{"arch": "vit", "model": "image embedding model", "dataset": "rendered roads seen from a driver's seat, with toy cars, trees and houses", "train_examples": 36250, "image_size": 32, "grayscale": true, "crop_scale_min": 1, "horizontal_flip": false, "targets": ["line"], "num_classes": 4, "embedding_dim": 128, "norm": "layernorm_no_bias", "norm_position": "pre", "hidden_act": "gelu", "mlp_ratio": 6, "head_dim": 48, "fused_qkv": false, "bias": "all", "qk_norm": false, "layer_scale_init": 0.1, "parallel_block": false, "inner_norm": false, "patch_size": [2, 2], "layers": 12, "width": 192, "positions": "learned", "pooling": "class_token", "am_softmax_margin": 0.2, "am_softmax_scale": 30, "init": "kaiming_normal", "residual_init": "scaled_by_depth", "optimizer": "muon", "muon_scale": "original", "learning_rate": 0.027, "momentum": 0.95, "nesterov": true, "orthogonalizer": "newton_schulz_5", "adamw_lr_other_params": 0.0024, "max_grad_norm": 1.0, "max_steps": 7000, "batch_size": 128, "epochs": 24.7, "lr_schedule": "cosine", "final_lr_fraction": 0.05, "warmup_steps": 1400, "weight_decay": 0.04, "adamw_weight_decay_other_params": 0}
Rows from block 4, named by matrix and row number. Rows with one number belong to one neuron. Each number is 128 + 24 x the weight over its row's rms, rounded and kept within 0 to 255. All counts start at 0. Numbers have three digits each. After the name is the row's rms in percent of the matrix's.
# fc1: MLP up (model.blocks.4.mlp.fc1.weight, 1152x192), inputs 48-95
# fc2: MLP down (model.blocks.4.mlp.fc2.weight, 192x1152, transposed), outputs 48-95
fc1.265 088:089125113096108130123099107127139122149126134116125108140170150143096091136144105134130106126139127174111083137153136133110147162108149110136135
fc2.265 085:136142124168154118122123170124132155081130108141076085117127121103143141154139103152063126114126144126117138104124141118146088117153089135110147
fc1.266 062:120130134127125110115171096119111147146116106175167156112089167128105175104131174136138114157146117119109110129119087073113113127142160098090125
fc2.266 072:127117097145128165116178123161081165140130120116156130123111120109152119113124117129095136123111157129142128112174158120115129163082102138147112
fc1.267 102:130086144155155098107163102093138138102154096140147124140140105173125117190122095129118132142102157127105126106120156143133184114123127109072142
fc2.267 091:132115129114150175113145157158108141096137116155142115159094121060126136118138131154149116115140116106112145189135138126147129145143153117104111
fc1.268 052:136088148161149147111180120162146158121134116177137127174119129133154060124162109127158145134154133104147086150078112186170135124154153149113127
fc2.268 063:127161110151144146129172071139098109094108145150139096137119150133136147172129104154117144108145111124127151131129163161118102139146132119108100
fc1.269 083:119119121147153114117108151134124095094118091140111139166151149118116095156114168118103113183147137182119121133112118105137111122113142123072153
fc2.269 090:140116120058146156111107156137101163143165142145161150088083142090121135177151142167135124177141118113126079157146171144128082158117120102136099
fc1.270 035:113113143104149115111135125128101112147153103148157139091140112131063146104138152176117114121103169128121101137091147122133130138123135126137137
fc2.270 039:136102122141119104067154119112082118102136118125133122150091131130150160124119079135137162127128128120128140138113152126132122094139101080110123
fc1.271 032:124120149131128107110144097128139121131151118162120114123101113121119125151112102121119144133122111165138143141084135101098115087131159185095119
fc2.271 038:098102139139110168165109107144106133130116142095115157121156150185171159153150138096135132113126147053103120145137109135144139119166133144101131
fc1.272 013:158099106131170142160101111095107138118136064176152141123133101151115098134106118131110116122141092145126121120137162120140114130105132154118117
fc2.272 015:101152129134135115094090136156140141146139117095134148138190154155132144116144088108145158074085134108120132122145141128130155115174097077133156
fc1.273 045:107095145148137159134113159113115091123160117094139099148145151089139152108127148110114155177095142151109149131168140134141155164123080100133132
fc2.273 043:107124154104128119149098091127129128120099180074126096171087122106202141121116125106122116109093105148200142103162121139153149138139113117128105
fc1.274 157:104113124119160132136145123126185116131137142144102141130054140083107066175147157090115148107132131139127158119176166108135081092109154118134180
fc2.274 157:135142141101132132147153115101131157150156075108163157137122119158131167142115120150109160148124113174090118164125115173141132139176120157066122
fc1.275 062:164122153141148160118137153129127103159099091107136157120143174125111075105129152098124148111166102126159130139111140088113111130118123136179147
fc2.275 063:111122151134121142106136103115121113173114134147168145129133132161109153117123111074180145083092148113151152101148160163157109134151092131111118
fc1.276 023:134084139138124072116093081080112165150137090132156175145134149129117149158127121133126078112122158119132173123143099115142127131096124156160109
fc2.276 022:109144095081125149141151163149142123136137157094132100108102172123094126133132135082154123099123116097125118086151116119130115166139118129187137
fc1.277 149:093108105146065125166103107099159124127132135135139136144144083136094126101103106169112113100164092159137135107148146154126079167139119114089137
fc2.277 152:132165111127130147160166129131135135120058152157080131144139145142120126148120092136154133147159137156117156126138117093129139120113107112148109
fc1.278 016:117133148145145098070147124095088116134130114087135114085170105155111123144146125139135126116105114144171126112149094122139107143132146143133134
fc2.278 018:139153148124091103117108146168174145111151132128099128138134094118149145120141059075148124158129102111098108116123127113130129130159153135146086
fc1.279 098:155093124156130135130143123148141172145111188133130136116131146178139117146113152122153084094105126167194097163108128129167133140154112115132089
fc2.279 114:111176141103129145126127117131117148078147083112120111105152150118126123143159121144116135146113130070105119108149123144117119133056099100107137
fc1.280 187:126103127133131113096159158129162131135119087110128114125096150079132132152160122125101161123168132137132156141169135109177166154097132131120110
fc2.280 155:142149105131132096128140095153094100116163122142110113118109091134168148096141084135105110112106152163171132183141111138153129123092143128130140
fc1.281 091:117131141115130100124137143109108105116125085117119128118106093132110140116124096124157150102127171126078148145103131055145120111155128127124121
fc2.281 095:158140165174114153142112120143116117175139124108110139105116166134086109098140102107105111172106165127138144133125173169139142153164146090114098
fc1.282 085:138107115145161100147085139113135109144109125108113164139136108101136161143115146109141160178145099151131103136142179111115116136096116143089102
fc2.282 080:111116134125139102143119109091100136109115129081140131145104132141126125102153192170125101173142116109105112154141135165121129162146124140095186
fc1.283 088:148144105153130144168118080159153105101055139133124156117097115103077132095149109112123117106168158139126101119114118140134160148115118081132135
fc2.283 084:144134155121137100120121204079127132105113133114124122138148140161134104167106140105088145139129083108100120096144117074158116116125112081160101
fc1.284 176:122110159159128139093121109091089084131135105102144142098121124130154106132144170101126126158103136117119117153107152117109112136096146111116110
fc2.284 193:103167125120119129126136148095174143132131135078148125084126117130078125153104101183101127139137115117117117135138172181147088131113108143094128
fc1.285 103:134121170144115149118120148145114115120128143117096151117156150124102104107109108144122162137115119120113129159160140120137151137140108093150133
fc2.285 112:171136123192163143158111123143165113125164132078100131152116138127162140155140122137135074149145088091089164173107103173124136158142114139111113
fc1.286 054:173107150114111105162136162137123166179104123112125090119140138126131138113141141105092094144147131139104140137094148130129116145115155099112115
fc2.286 059:079133170116116122102097126113123148077157064108151108104125124130135153159142096103089105171136118152112136126165140097125108122121101088142133
fc1.287 035:072109147160117098146086097100152148124107144153107108120134092125143133096155113114132111127148130129127123123141139126112072103127167122100110
fc2.287 034:068131122119108108126121147127169137115153085131141121187128165112139142122163112092098147161124141109130107111139107112108147115131169128127139